{
  "model": "image classifier",
  "dataset": "drawn branching plants",
  "optimizer": "soap",
  "shampoo_beta": 0.99
}
Rows from block 4 of a small image classifier, named by matrix and row number. Rows with one number within an expert belong to one neuron, the router's apart. Each number is 500 + 40 x the weight over its row's rms, rounded and kept within 0 to 999. All counts start at 0. Numbers have three digits each.
Before each expert's rows are labels from the 100 images, of 14848, where the router gives the expert most weight on average: "place" is the part of the image that holds the peak; "top examples" is what is common among them. Only what is clearly more common there than usual is listed. The data: drawn branching plants. In brackets: how many of the 100.
# router: router (model.blocks.4.mlp.router.weight, 64x192, trained with AdamW), inputs 0-191
# up: expert up (model.blocks.4.mlp.up, 64x48x192), inputs 0-191
# down: expert down (model.blocks.4.mlp.down, 64x192x48, transposed), outputs 0-191

# expert 36
place: bottom centre (100)
top examples: narrow (42); bare (37)
router.36:528466492515549494497468508535428443497513450533442520464464533531464550503528455492483516523474503422475576462533482537450569537514486508458487439582497477484508498450523517477491497502512588493501504529458445506492462560502512489584465513505505530505476451487477558541471541514474472491503541525530471483546503509479557510490438436527543502487499534551503459518550496499544444564447504407559518466546553531504433526509550417509561494361472499468491523519439448541444496504540555573568539502582415592503496462441545448480547443522490507461542511494433472459520498448543446525
up.0:492523499564477464435501491580537521551569498514521485506565460487520543503446478502526485525519601443519550485503517521549482501462413506504538489530461432458464528412520547447466587519524443497484486468564550435485504550559502593529486424584497460554532482459482536539466542561495490493496524451533524526455501477466488449516501467513502439507487482474497554486538509547498514521439514451541532539466429473485461440493458445458445458508546495462463521540545492512513564519508491518530466419537533437561518491478540518587523625470492553471482512544496422483494490439461455507
down.0:436472502540531453521533490525513459505468586432541519514504540446504539470512507520509490508451480485523521511505515539487538381502446420525481498578480438536415511527536511396484559522475528538465486478446481509485446529564506522455486446524484558489530478462540490492527485502501560448504507528494449516590552417523554527524475471457585507538505503457503554529484569553531467527502517539456499479542528493492483511442450611505493542486471451467493421495462551490544544478424515457563507489554505467423576448471546522514514538450514559529428439445467476440532500529471493485
up.1:540553494502531537480444567464504573483500506564508515542502598452525474479459448474425511535532510480554468516505498481518449562495448524463530537558577515483536478539521513460527452462419487456528468469502424530505540532534531518526552483532494547541553558486468448499435557437486520561410461512518507502517514507474492527461533504494459487557559455553481437536501442471486487466428493497462456505425501554482521583442414448516475497518485500489520510505498493450510530512541520518495534495465528473459561496525549459443548442475578472579506481519414512436438568413491435525
down.1:525441457505439560487615532468570499491548487476482515500399522482464521512452481498532545501474546558435474446476610539492491464453481472487461516458530513440518505469489430564544468491524501482476476457467485489462497493543505484527412503503514588591522499549507461452478554431430524457508483533496582521508501578500478509503477444516440519550481507435526581436506487498507499470512537498526537540479465474501474495509524502466532519525477437488517526558552464443477463496513472537498517443401514481446582474605544447471440509494447472458551492538504538481513525486542475576
up.2:467507533530497569505523548498427602466509473465543558449509419474475498477485480435500428439471556563500481527430509472546477566497543496429479470483523453453490451479450530434524489522558460510578539527529468483568467416472511500518520437560535547496434450479509501490509528534516515480432453479462462500531527517525504462452519529505470615479562509526515514515524543474480495498546579495461476512522541511551572484520531579511498457514544432481537479517477491506494426531460510540517472496451634467486563476505561455523570513448501470444527478550541524454516484519503509444
down.2:539477456458535489500580569563499567571497521532501472532480496549496528435513556461541446470468454391454445528503509492491521564570543412475541522491494512519455486478484528501467517500575490501521483519481597451491527533437478502451426505459466499516520485531493489523559472450466467500474525481440451494425447444537499502561479523561425528543509445476479488517486517509561427450449574547450532421487546604470544397517533494431463500462486509457533477473510538491470472553475510510549460493525491469521421517536507492533467435477558534507455484510516536522521566504545494516
up.3:534579510515523469499495539440480508506530528493495484495519512453533470525481536474494470563489519446359421492476433558578535431544573473570517568454488499529475523499482453533531439511507492453508497472503471543489468470577486582568438473459560553452464479542472509460492466535494458530549561409536543509483503546536512552543515449547503421578557524581499556432454517530494501527506474506507511513524489575481489515517432479527526428566533495457486492505548489549490558525523512499498434451506497512573563492468456510459447522482464433527518481478452489482468530461537497447
down.3:515552501545510511538471497533543498558459557620502462515531527492414519463482485510457439483508419505479549489421509526499478497513528432498489506588479539544484542457433444554454539474408436471485512576575549463476502478572552525463528551513486509507441486478518459537599509485536497476555477510530503490517505472402479505537517517489448553541502511550522473551514570573493521540466437485507502552523525492517522418559518530573505533508479481479446428468458546450474488543419499498525503488466477491420441579447553471478478546549553536495500486493462472503476549486516510510
up.4:597511474520561465484493524449539552517419497486470483492479474559523496609522493519474515506528459480475518595546528488506469565506464463463475500590576518503484508505547511478500497574513523463513500491573566421492482496450494443463516510576491475445479464425469505588465593531432429535526445506442463555468444535507456553462517556540475512465466539467515592499504543418567529497455514530469500508517504445567477470466528536456519514459538481488442484594499482522528449507468550540464531466479467519563466508500518500504543503483569546462480530497474524505580488455478498526
down.4:512448504487494508507493441546518517516510455493528518570504514449609552546491473527450532502502554539528467498547525618525500520496503429518522565454455451414491581525479458513442515467463543480479541457521526540565476541519528563539526483482507519492521567495455545477483467508518571522461539473469431484472500507513452430487561498494453479465458529531504523471573514447459480476424511509499502440467527500510519444517527605503529483573525538412518428508497431480459536447509404571516488500500499497454596534509430551523539480541526504431428539496486502483561502543490468488
up.5:465511500504428518531484546460506489480437499489440488529498530514502478509518532526500425449496444434529516534496534527458489518566468427464488484524479496557540475514469523470504423458523536532518445545578566500515451493405468476520470515525544483488469486512470527536441505511591517510560435495559515527517465526541577467548471572509470496476525572501460454575556445517548521497398527467527448443397531499495484486491466540443539495571550460525495580552449497489535465484476488502537406509490491511575555510462517489511541533503544553472550467588440511482487515435582531506
down.5:506514544448600507469528504433459417507582467469578473508518489509485531512476484484576500525481495518477494483541482491512474419468478517532531489466454385497494462485482478516463560528473552508497509409478463472511523497529548536506552551574534464503524583555495496469481540544446515497441513514462439491461455426557518555493509496454508531525508483447545514538427514504540397501531539547496465543489472499423522491571547439544528419484474524514458502493461457598455530518514422484499514494598518435489502518497484544507514520438505528424486520537500498450545582521535470549
up.6:556471438495431457423483492449490481517536478528483543531527483516574530450472512479473533459466487528521459477508529488486497492461485519503499548498474518547477568522552519497551544496404587544494482538521518502492498527497397516485502469475538508520539561538548496455450579508485472556485534413507475502495482467520470542443441537462470476439467490522445524530511516541481576508570503546435428531512541510430449469540412441528495511454520436553482478422487519484517454508634551502457562470562503479484462449556553532493455477458489520523439519501527476539505465570412538507
down.6:523555478564534445492475467491488512503508514533507532532456475491530552522444489498512467427515465451452488498486535606461540444510494481469496521521509442658513560505484483449444503478541499559445548543554485503496545488461519569520499517513532448473412506488566610478526519480495539508538521491487449496530540441415520465446464434482489536520521555509420490534527503548447499520523542506521483527479457459502395542519485473554490465541556460488496496473507539538451455487542528536530527472514511544521486482474632460464501518381464495496514432508492471475566542515504467503
up.7:491476513524495500596449443506500479484523536504463475464564436452503422524458465528513535515476480521536556429481486527507479506493501508511498463496546459473518498523481469550476463517532396438530492453550550500463529482497502491552577512445508447505572475492497471464459503416516460398545469489472503569461513499413528540507504451588526539483600492439447551476531519564558501463486478566615491518501445490443527494474530555460488597532477512496513469545533533511493450527459556490497508546465546511546485569568534512492568475520485484475557465560423507442513546507472505522
down.7:495456485517537550566476498518511464468578514470464472527586433476442546524506548502505539473467444536533504523502533493513467499524513481522483470445615511436578486513483540481537523450543520436469522449489465524414462416549450517473514526562503536532564491471538506529557441462586463524456527467581549525516484554490496534439493468508482487495495485460455499505501561542523449508488428484509519498481491505515465489492519450522457497424498485446438600521441515483519464502562486442456478423470522526536446482490507498422478501532579486453473444400535531529428583532484528488

# expert 35
place: bottom centre (37); bottom right (33)
top examples: wide (100); bare (43)
router.35:485481547546486519512515475553488445484497542514523528439536463528532576529487485509444440563450497559472525522451531493537535469484525416452582557473465490507477510482454524540534532524509498481533532561572560430585503519481495572490460568465453450526578513478513454472467531477608455486505445515480496541434468485538429516491483498499467503525520502501529538497415560491540497481473475437520474454473595483509523483559474537549426523534443500522445461480461446428493450556429500466556522570521482463511556524535520547526444561506510584510449515466460542474439510481462525490
up.0:499527528458532476519514477470430527516451448477527486550507499542528611480528351494453506524496489505537550472533441499521527441571493525434495480474502473514515467520504446487438471492412481491518502456463489557531466524538532512516470539501497567486523608481510485491564417461402524567530521529482499520529484482456473429496430462485478490532553473554485535446472529587524573508468526474547483542498537489570451489564555473501497496536455538506476532494451531474509507500452462501500602510546528457444480485405481424490519465514516553500500477463557508554452477505490418498
down.0:467505514400477435545485510588459484544449425533482490570531504496486511535551528512469511469480484580522444532543512474517535560500440483521513520564508542483483531495485475498445559461510503428534489461496605553521521479503505523561486501493470529489531466423439478421451522512519548423448557412450529489455474506512501431469541514554517463501470456492469558487518505476545483505522533558448516494591495545422479536423507512491491556532518547462493479499516406572510479458541501461526468507474411440492502553480469614543501512462513456523495559487507516489556438495510476464
up.1:537441528430531528446450502496534461531555498566501551486564467542521519529517489490501526515440444513569514529515481479512485484527533423472521508513496589502496516454525443477527476459502449458402524535525502492490490488437502553496514562574461515449575505508488462460536436539542437520551496569541468511473506462536450501459516419461577576531535502501589492472536542459434458536535538490517459546515435546443464465513526494536468521558479577435479486456472472461480525547507496502549461449447472457422533484424490492492521553514528526462511569529502551555483496608485553490
down.1:459579536542474482514503548551476573553512509420500512452485497480475438459498512499497438460474533459431444470494523473450501497466487555528469513488531447540505503543469660517545529476470484489498484433447476513536527412504468469499505500428466527562408449465482521501443518527497572461514489478425566585482548534463490508500464556579495432528477479485445538549441495534518553473483512556467502505508506497508434559495503462490561537542514420567474490499514519546534474424512514494461546525562553558539502525520488477561491526445503527549501436452526474490490492465543525564
up.2:526519439528492528543427522487548437507531396471382539436539526532434528489511497490518533454527433527478504495488543438471461535523506470497408515459456524523498497533492425508571529507582540533441452532517536502486520542581480464524440530497495515492481560505518540558434595533480497537449471513471571468478453454500521503492448571545461476474481511543504465452505534547528529536487506496499445516486465531442479496416492448465569484547531545497471560462495500545543471498502590459521476438532536528493431472516457491483528518554498477491540477512506468595572565550537532500
down.2:531562514528479526484459480509479504475459461432549504469497506454438498438511421494506506488469442410546477439514401542495540462523497533485477472507518461503444522499458492525490464433537405405468472472526487566517491508463543486536474474515553526489458432524544501488565458471540516490436573563519509534466539469454495555547532508556449472494458510490585532472508453548540513500512488443592533478584498509507511486482549495494451569531433528426572543517566543480519567480525494511485545517432453554469508597485522510540485512457533472482522459595470544458502469535483539481
up.3:490516519497538580494459528501481476473536509484446472486516442543476556491483436431527457474510418585491466523537537468487457545498449536515516457483457541514551461538505496485518490479433471421485538474499525515444530540516474493511454513460452524486537434511562530478459506451539506529478455499479443485549524519429491486456477415541514538409521530496471587538541478482548485454560584540576482478538472533502563548511552444503536560625451542516488525467456433531500499564564461500476455487506448488523480445453542511478496519477429472609484486495471490473566499507415489467
down.3:532436456522545554482528439568484511550473502488493489425528478494469492474505511480478567508475442422530483521505487581468508459521492537472546492571510569503481514499471543482498463537468483467533512465515444507514544436511494537441526535552507469441469559466536500491498508500515516460461469467457546478423535521532457470471420501507589434498523541456477446476527504406466500443493458494574462478594517496481474538471504486428540591509535502503525515548503563542592475444559517521522436480565407558557514569462501567484562560545470546493468519463473548436470473463524514471
up.4:527540478536496532540527529516441540507563466505487508479483560517533555485446437554492504553537521544534486451502547471554484549493421461538592506506431476555499448466463560496553430539510516534493419469508475544496507464506401504537469510409522516487503498518532412462522482557466518507513565527536512493477506467517567526550449564480506473463486495478532559473493505473407534541539540512501471543494474582515590483458459511482493494577488502471500528442500464444544524482470444539483567513507492454444473507457512486510449555493518431490464480432414414545491595493457520449
down.4:524512461500567530501497523562569486533481525476467528468475503492401409447562464451536503479558568446427477503505459532495485530537578529479453488482537500507569494566471443506474504515503538442512563498483452467518544543525544490461498505516503502469508456481514540468426469499530539442460427448440484481459531523467491505436559462523490505496539557418510476504507508484592453509446503506511546560507519420481456435479558509558496512494456494509500423502576526517470415480461533481552478490517498520499530496413472560509574452568502531496528453542543576486496493571561495590
up.5:433528473502538480466491479446546458537456450435513485500490531479522567547474526505475452583455515465523582545507493480544507475509482452515447487467428547512469523469527502430558533501493582605555448483541499485531475471510430523490429527558499540550550444524502547502456559468489498488501489509480529456495467483510466449557536511435516518563599461484476535457400541505573476417448514486455471418554488503503510491468545529536587521464428507499494530525502501524509509528421547452502506497565502557468483462498557416506507529472462440527467500503506467472517504525439420542
down.5:519391489520486494470482512504476510514501512568474509477542457542510471466488456473486544451523476465469511465505437552483477479540529545506568547577500397525498423486502457533442498505485506460461588447453530485477524463490457438550513467433497525460464540499520511526505407446451516508552550403532494548502500538589562599459513494496473533492402468465520520535478499523484480536536474550556536500484525485503532525590539519471471512524524519570492453466528501492463514514587524521511484465497476416599497461509476535503483544589554471509501440484477568537523467448467569518
up.6:515516494483421461569442511516503519513535541514481484502499589495557525474518438470459383503481517537418523481502543526488556512540494427610517504497490477530530545495551516514538511494474546518548479478542520449502502524467450575506402450495521553460505536520477511476431453505615444487415542453460523505460432457540504547509487483539476463506402533533472505501532452489450514465489525447542515518536496550490579534572529523593483520488505476508496453496476529486566490539466536522517534562478498526493508430501489586492475486541520503580497532459415567525445467521519521502
down.6:521511549495574486540500451517465500540478567579534547456435425478448485589473547509538538543577467484519494419511481484484471484523505554455503499541542520502443542540514493503537508502485461441507484556466518523496510499520494541441596603557470473480496538501568490532557425442431572569603451592523503454534494508458545489514511534499439509459565489479515530523478482543443529509509426525522485518448504467503439483502523473433505544539492462542480466507516515488509524486503476492521420441491459387521465514534501479506501506548547477488493451481494457506448536528529428579
up.7:507526497541443508556526511474481521493498499497504539444545481476534503402500448532456456519489525418478477439568429517546516562535467455537496529446508467505556479426433507458556510602522483486496523508494502474537549545523476586485430549420536479544529484466471470517535507528497443476504481527439441531407503501565522536533523407504485440543475481491447538536456468523486484510502556482444527501426548499490472489514494434537451491511411455512480464466497456432536491602487489489540494556491481478536487476538619463492481541488538558565520506524527566425463517516482479489
down.7:521564495456610552509585543526524428522498510521470486500509533490512486475543481504483545480478458540464530479494551463482498468463550577522523589534501513483463473549573457466479493439478513515487533513487455484526463537428444415508484494502522513473482541528519548538493467487443501510525454520574569490591477448449490497518460562477479500423442548389521447486495498504517501475530487518626492479534483509488518452440565490512488503467530507473491507520479507449465464407438528583477519462471438458444550489494388499448489473531503449499461523480507468558533527486435489573

# expert 51
place: top left (100)
top examples: wide (72)
router.51:490561511483498512528507435492539506524531492613541431536479424475494470531442470463481456439490462487441507585441504518480533504462551506471488533559474511498513516520488450518548417506584446478521528474471564443485569453528468507408516465461490468435413456485503493522515462561562503567581456508453470521515511494498557506506526475526489542535513484467512565473461508499484500516512440567568490487467595495574489513429563518532439443550510488534546425437488529522466561535501477513529484515431496525555494520522520516521510488443423535555481440529482529538560510560496530466
up.0:454475504564489556535507530503579498430470509494453465504502439518567434542522499491530563521563475567514480426527498469481497471493464503576451499532475479462496517546465511545563496498487462453451472554493514489533517458499574420551477534503536521519545534518513449537413481521477476437435481546516396509479433549457511510476516551505544561481514505511495472544506434505508478457489558546532468411463554549561459479561423469455533485483517549492565452544484495566612482490522517538548493585509510454533552496504480466430487511530544491464510453463464449502564516490476568528
down.0:457481515598459501532405510589480473379432542536546479462445468520489475550476477510525497536462539530425597539456500534603551486527411534506498452485499517455436480484533485472530493542487497506460489466488497502548498431550447468519492545486511519460544513510529513472523462443453553455490549505529507491503499529480405532449519491543481499498516547477459433541585514532494460557504557518485525545506484449544493457473489422492522471452544526518566565440603507538520460524438511440593499491467497537514470500447464433499500505507511474507507456495483531523486483457512562523
up.1:499477513552482528504550461509457505524522509575503512453487487468445460437447396518491547580439428494483523492573540517555533508424493522588552545467535544405495532514487510497461468528499480505455477412559539453430579449464523556471441515468490516508503436522410469498505550506524496496537477539513449529467473483460454516570545489464463502555488521490509464509459467454547507546429537517584524503462406556468497472503487497510498487495532454498466521476481459511507541492498567521452541509494526508473442484577547565505430539573502533477499480498519590477504452523577477451
down.1:549553507436507524505476532484554555471527532507565487500503532454508568599537561530450527500526511460474443502471506536497456539532534472598527440597483479548457458464521483525550572462485540543475551522474482477516423427519472484494532498510451501483547500501484498493538494481438498474512544469518571439568522531470519475509479503558501473441504467517508452520443542490481562509501429482499522436500526407486464519518521506414544464468508446561572563487552489427547466505474454422459529489538526543530527456410500451461492423463463415554517474535458478496504527471483503569
up.2:499472491492499486467637549438511534426550551505465460485499587526471474569478471453518450484466532498525515530477453482531489546524494451519515505527486545482548499467547462484486442551484552565491492442462553526527475512456456510522510549475468561531506483460499525444515526467519492479439391420433529518499536515490530566537537543488458444447444508459529471477564474559495465418502467507492507527509481497482573537523500484506542502448581397542468489449497509442431523497491487528476470504480583487475470572520503431467502455590548491516520556541490530448495455575526433530
down.2:479568461481492438526480465530452452557485452501506627461538460466492513518470500535532578500522460504466499504506563546479492419529486465494590497585505495553543473453506462539447491451467453533488518536471475557500470446504506443515460489548484474505535481447424428514545543482554459517504544523505549481524512544490542534409460495570520557469552462520547448538527458457494464513478587575529488457515451470494432500526469456451477515534424517535492439468465497497484531487514554520522520460526457538532502419510519523529446441419476553464504521574550510550513471585507529539
up.3:470465528525527569550473486481517485515519534541523469521491455542539487562499492460511520499515456528521577444528561516550513443495477557559537436510463503454505482495448505491491446516464507526470471496501485519512572501510471478431505589449453512451483602534562432524477488464497475506522519538525453498522496517494484581450548476558492558445433520473472425475466414564544471487463525574471490501476522510524533478481496429511456468456486490541573620484496458559527478547486532413575558458457477447494503449535574522524553541512469554516501465569423447470552555542496515496
down.3:486436474541492486473444514573402408416561529534474565447498502552507516501536576512478490447382509557502550509522485474559516549474448475505487497510497515461527454441467551503566524526478584459495464470483545529489508436518418444473511462541478538513536485541520488515528510467446516476463522541481554501505486488530504519481469584465526480468529564519490484512581542464524436483547489482525495466494490505564464460478520458496514561518524498484527513504560449526548499469445411493533483467466525527524476513403435465533502482456499406482469515462574603547494501444505476565
up.4:442551477458489590455474534480558542499468480477597513540444505489543457455448472528525568520469536462474510491571522514551507534483573463468422459585497545469499491512486500523535533461505480472450537505516521444469495457511533565514465404381452424500482472438496550524488526474553496435481463525487512474553525502505508447595417514547549505524494441502496450486508534533480529521483527554474480434535516477428520509468504505512502515512549526478489563486531508433476528570526560485482491533534492537533547492565539529519406506462482490502485495483498474568597535541598487473
down.4:487491550603574483529476497488419498548540560550454447466548527470445576516495571567513519471502478502559503533485590465499538560510462505493522405478529425532533461522440520527521455464493519501552497556544418531509550472460482480490505526552449476483597527484551551535478503513495521507545525563482484542487522497462525470451529452558481447481531537532487497544440445560494439506529546437488457539457530495486523517541421535485513523405481496549467444487489491532508459426512477476491509531507430418568516511527502440438549453530509479424504474486472532478477555495469486549
up.5:567575414604477502522547558457533454506547515481507527525545518429493451500530527493522490542470537489469432469447525428565480557515499444511516439509477458444561500499553404568482492454486519536479451434509511529490435500429503443545524488457527470536542493457526545502459526444503544507469451426508418552560514485533455563543487486520520505454523460540538481483568474517439444521509528441530500560544466485585533527562435470520459493506483555532500532423493495445491478481468460546495572593518506462559548471520492523517470504551515530446460508500500531552499503490538492506
down.5:484369507475511608545496505473511493492517486527562483440510486422448500491540502526474569522533443483502514451482466554459513460493501533526483480411508514499483439539464514490573529534496529561529552470532434555485523527510506512423519491529509558493562484534505470485592511495537452522495452506532563543535551508486504463455457529505547573470471493481431514545456462527592509542491500579568583536531503495485542443503550490394469477513547519552474443545537571505515521420487523450457513512499446461417573486446484483491469542501481539521499531475527496502467506483573522545
up.6:474540433489526516503518429437586527504515548484488498550470502462556452533408527555515462550516513479584526564521540507503518494493499539507493533501558485460500488556556422468547521498581524522476435502540506469536465438525432466428514525453456481423511553518473467529522468447460552455490480549470522449525473473504528566502498528514441493482556442467530444413506487497464521536503476536529461494472541440566512468529531445502448528469488421550476494471560471453545543497490524488451560527442494444357523457509477514499487499500467555569525466536520464513574531538501440471
down.6:483408523419459463502546513571554503519492496490539533480447501475484519527458546487419441434491445569416524522514519480534478570447506473544516493487492483603510491490476452417461473458533577444484523542505529516515458453508492492549471546509526547556493500578498545535509504489500491502498430527452525540555479509516543464538486491539443514434477495418480431552491482525493504500490464531508497523403450584512529511478435502526546475484464522522494566477513571437488538421496499469457468528452562525526467507548499535511440557537547502476489466520610509538478568451576480510
up.7:541493534431548495436468484469589547551409473559516448574459449568500454457465471512481456520495495477508455531522510480465490483526489519519470481500490485516430526476505555496488530461471464469571463521478436491543514525475524460478501507507561531539499527444562458537460539490494553540456470541496453474489475495573516490525510546474510401502471425482454459601585461467522469503562551466509413519574472494519474528538469510521507526473556509479555531422459440504526531474516503565571523540493518505459452546494491505507530572428498417463541507565480430447487400466496501488
down.7:494515362509468467517527515526500452488480474517532556459469495462532566546474497456486542506536474494475523473528467517523497540565526491481426454408488477568514540496505470493447490533534430549390515506454517471524469558561520474481582447501525506524500485469486530400554431473576492569460485538484492473476431524467530539521577447448494505468472513500510498483531489565455466509416483551429541533500494506543493481548532462543539495441429537451509466515525566503545487506493576439455543506571499560523485512490595507466508497539527512550522463549485515549433537516475561501

# expert 1
place: top centre (48)
top examples: spreading (84); two-way forks (77)
router.1:544443430486558518470481516516430461505521537496503402528533454516484508396517512556517474520514473518494516424516514531458557518526446543483512440476543542492528462489525552527491447532464469444453446502501476450476436456540590510543534569546546498400392497462545542556592479477500537499515505469540521492515383523513438557513453468546555486519491558492523495456550534558468504529481455549527479491532549539487536422498503477494471476504484445518534472441492545534532525462535521469512538501501500498450516507479468488443480573474519452455504523485527453537427413501501578486
up.0:468525509586497530487420440464501513510421489510553497560463518492484503508450493441525525438514519529487489407536460405545452469434487513532479438472472534452486528479534534523463476497461485529461527548479540527517579504486461509471592492572540507502520490544548527555546486483523448499413525517518457488537531479440505451530457495463483572565531559522453443491469481484450488596489441508514495511484522479484610469488451516570556470446577551545500486430514457532529510475448445526557559515515460440476468519527549514511546404493506537488456498484558464534440498464499504530
down.0:549447536441572419547490493505527552541529487441446529487510428463557483580504520430440426517508469518500467575494453441425515489477488532469507530555464505467467502475510460486497548563533525515515474516482459515498552540505549473518570457529470483468535499522470475556486554478432545574405413576496401534494535462551529518535472454499420548484462478509503523463547526504558521493476542508487548583490482458481425483517433458512477470568472475498532503563551450484458496453450525508564530485485457522504503485413520491434466534464534499533428484556521481534488492488517472541
up.1:500507611461446501580482472516449452513518495531490492558483543525489540491531444528478527506572453476439489550594481484554513566582509571443555462502473489460463580473530500595502531512543505447455449504544595496550508530474512494525544541452551466459529541496501483519512484470549584444483508428501458498486450461498535398465509439534480506518503471433547432467481498482488512497512555515444531464489561518561507468548521443498548510400494511557466541503498512469458482549525518483496506514501534476396462470537525536495531445526500475501487546577519458466502550482506557472
down.1:473485436544498518500540461531523520483509467503459463448486476492472503544436524497446425494470538507532470433456516465476509447518555560514510520469552508480488520521438522475569528496502501442505542486536463467503486528449590484551496525531523572469517566478524593499454449527512446481434470509554519515504524450455496466463576545474574524551484621491495501511508489499612431512457482578470462543500501474457522493501466435521514537512533441501478578500502462524594555468545488512577431445468458524482531530503476431473397573497515544438513517491460488515496425485497444497
up.2:467472464473512484531441507516476498460507490531550501507494529505513438452513524515473483499470437498488495491391553431489537534449504485540493514458487463560523510501526501550453482557509488513485507408491515506499534495445525492504464465527524492480493499468554524492578535517545550540462527473447445500444527562469507558508502541511517467544482549465477447508549504476497557465421501551562430504436594502537473444483435461509496532452503543431522463491486611475525518491511594414489530540577492504552516444560465499498558463426501543534550445492507539570520487558627419510
down.2:485564460451422433537500492527541474474512441546467527532514473452475542431531466478487495478514506545517491570535474563560559415520463506551530505518503552450462494474488490508485543504469518554479493513497572514440426515490425572453576514480467461493516505446475502540541562413488527478552487572488441538471520488511491548481578468461545554412528466479519539558445468473504526537546471502492509462527432540457523498472504516528528521456505543490591468483525542495519478488510481437430488494449471459457503511518378460587459508514541441518515543531448466560532461533474533433
up.3:426507564517540496541539515567480504540509457528442511480510502426510492478559528581467516515510453459415416473515500554486482497528444504507529494520491472523531543449455494506532546510491457459520395556538545457440419512444508581498476544497540468482478498478563426562521557477444571466489552564491499462496455559508440498457487535520475538451444446465556565507524556520537479451507463496506481528453455577484517466555580555514460534450514440518517440569541530468455493479504477467451520518535463494449497520529487469534585524455504473507532546563505427497466552501500528456
down.3:537520504515447449508450430555447524536525454506547578491440446454451515471512539477519435459584484431513510520491493491526506546484504472423493596549520477450476467504561441554561554528467586547396488529494515499576523576450596476535504491419491512504485577540508462522401440501505493524505458498495543521552483520495397503513472485440452485461513537519517442576477503504491496489537495487453545494481501481434528524558435530523529517507412511507542489502489518471522526481475478452447500467530574516527468481453540492547463527572505499471533519519514503490534473485571465547
up.4:526426459516527522512460511483484576458433474472461451471561526489494447468557469461501496462502578513535463525555511454515467400462529493478504527526410512485485479495474539436517542515514572527475529535419471513438493561496546482474586476439532517478469472462485525505529466589522566535454455567460501537496568439514441428519505509477543451460426537499471513469511495458463548518521513516478542515453543553566565505512546516427546419536499464517460457473544480549471587469444476546487471484503563489509510480523519471477542565516549511480480498533488573532555523568472421502
down.4:548526543531445548529482535474534515484439508484543519495472532478532536542445439495489518543512544480430454495488467537496487510510503475506518497482568541517489503506524449466529550453590517503574523511556500552532500514494573536486501462500534549552552485532591450522551480487504550479417490590451431491498539492545506478511453502465490560499412491401493477547501504460492409505496452536438526517455495475515516548461462499530472482491507544498551509450508501518509462562536506597570519482444505549508441414526505526547450367547502558557478431444484436452469540506542530503
up.5:455507489501544489495500471495514430514577567468440463532532448531448519511501495513485550446588471509490467482573570467538505462514417489492557478489502578431490545485509454461518530509544556466494499509457534529568500528487506436457534479439526461482465431506534513469444486511516492532501478547466470510513529529526448476525476517576469579452493530523485398444566485510500545525451533490513626437478537510582551467524428496428456447462571545487514477442557412504427529513479482461523508474550469529530500454476506514465586502503499472503504513423520560479513486476541478552
down.5:575518509503436480538519444543460521407518496516510534510498465476500483487431520410465471497396511497480527528510491441526410511475510449467507568461476506406494495513526436506470512550469492471514487521511548483446449518414455549471500514590508514534526459492443586516503537487526521480402448517473517514527495554503520530545541582488442541490500465489527492496492497497528464488572534502508518471516502540477578512501507607560541459525498471495495499461492477510525562575450495481569531484461537461427514567492472421463590491479492410522438548513553502548439536480513490456
up.6:532481483615495484498512531582501468413526566506497497493496494573500498434507502588450476544520488481540475539485501554496509510537516533447506534507507521481504564491507411541489481482502511492491493451522440485528520575508587546418483562521501588475418444511463444518542532563493453513460572474491439515533490423461507523525538467537522475458516514448469457549501524566476476510469484512498509509446491462536494493480539527507588526504492535525470493530492506539485480520514450460471462482526482421526560533477551422470446450514616629457455480460517445479489504496452564458
down.6:502545491525501489491533518397527486530456472462526534453553579465382476494542548495522500519472502464438549442493537507520507505467538516448451545529399498569544609533452521505459529510524524526514458519520397512514477542485485443533438520432529550458506508425502518493452465526449548575458524550428540523483506479505533566482511514538426435527475506526522520489440458525471446529549425487474523507454484482502468461545501504547462559433505538572480533540433425502445488538505555494472509495501526433444556525554492523501519497491483528538587499519546502542492546509492538510
up.7:467491509554550453432562483558472436472541453492465475448503373484540519494503520535499517447489475521510550481502483501417587555456482527483509562531437526469466553511518400514513453509481465506522540516530454488478532446483556471473524528458535545567429549533522439561456528489497576503491509529486541491542532499439515523477441504435556507538491580460567510519419476517473499498515507516516494512498467472421493477490514492573451499536516528479521527480422513540441512512578530444492391440574502518498506477461548464508515587517454538489481450523518422500446501491486566489
down.7:487503451506540553458430448448516546465497523432547490487477511486472564399563530460534535556504532467500538515499585522508492528496495498504522433503546526584598491400506571558510524534531559458477450530400551488491483558440468443455509409503513517536547539508465446514570500545453432503499529465466581474503471528447501475471546470430496547525528491475582489539425487522495499513512513455488537529611532552478472507506494495510393527511517481509499536495512447516466486495525496528440553529503489479484456525517475548551474507518484474560512489471519509485554449471535579497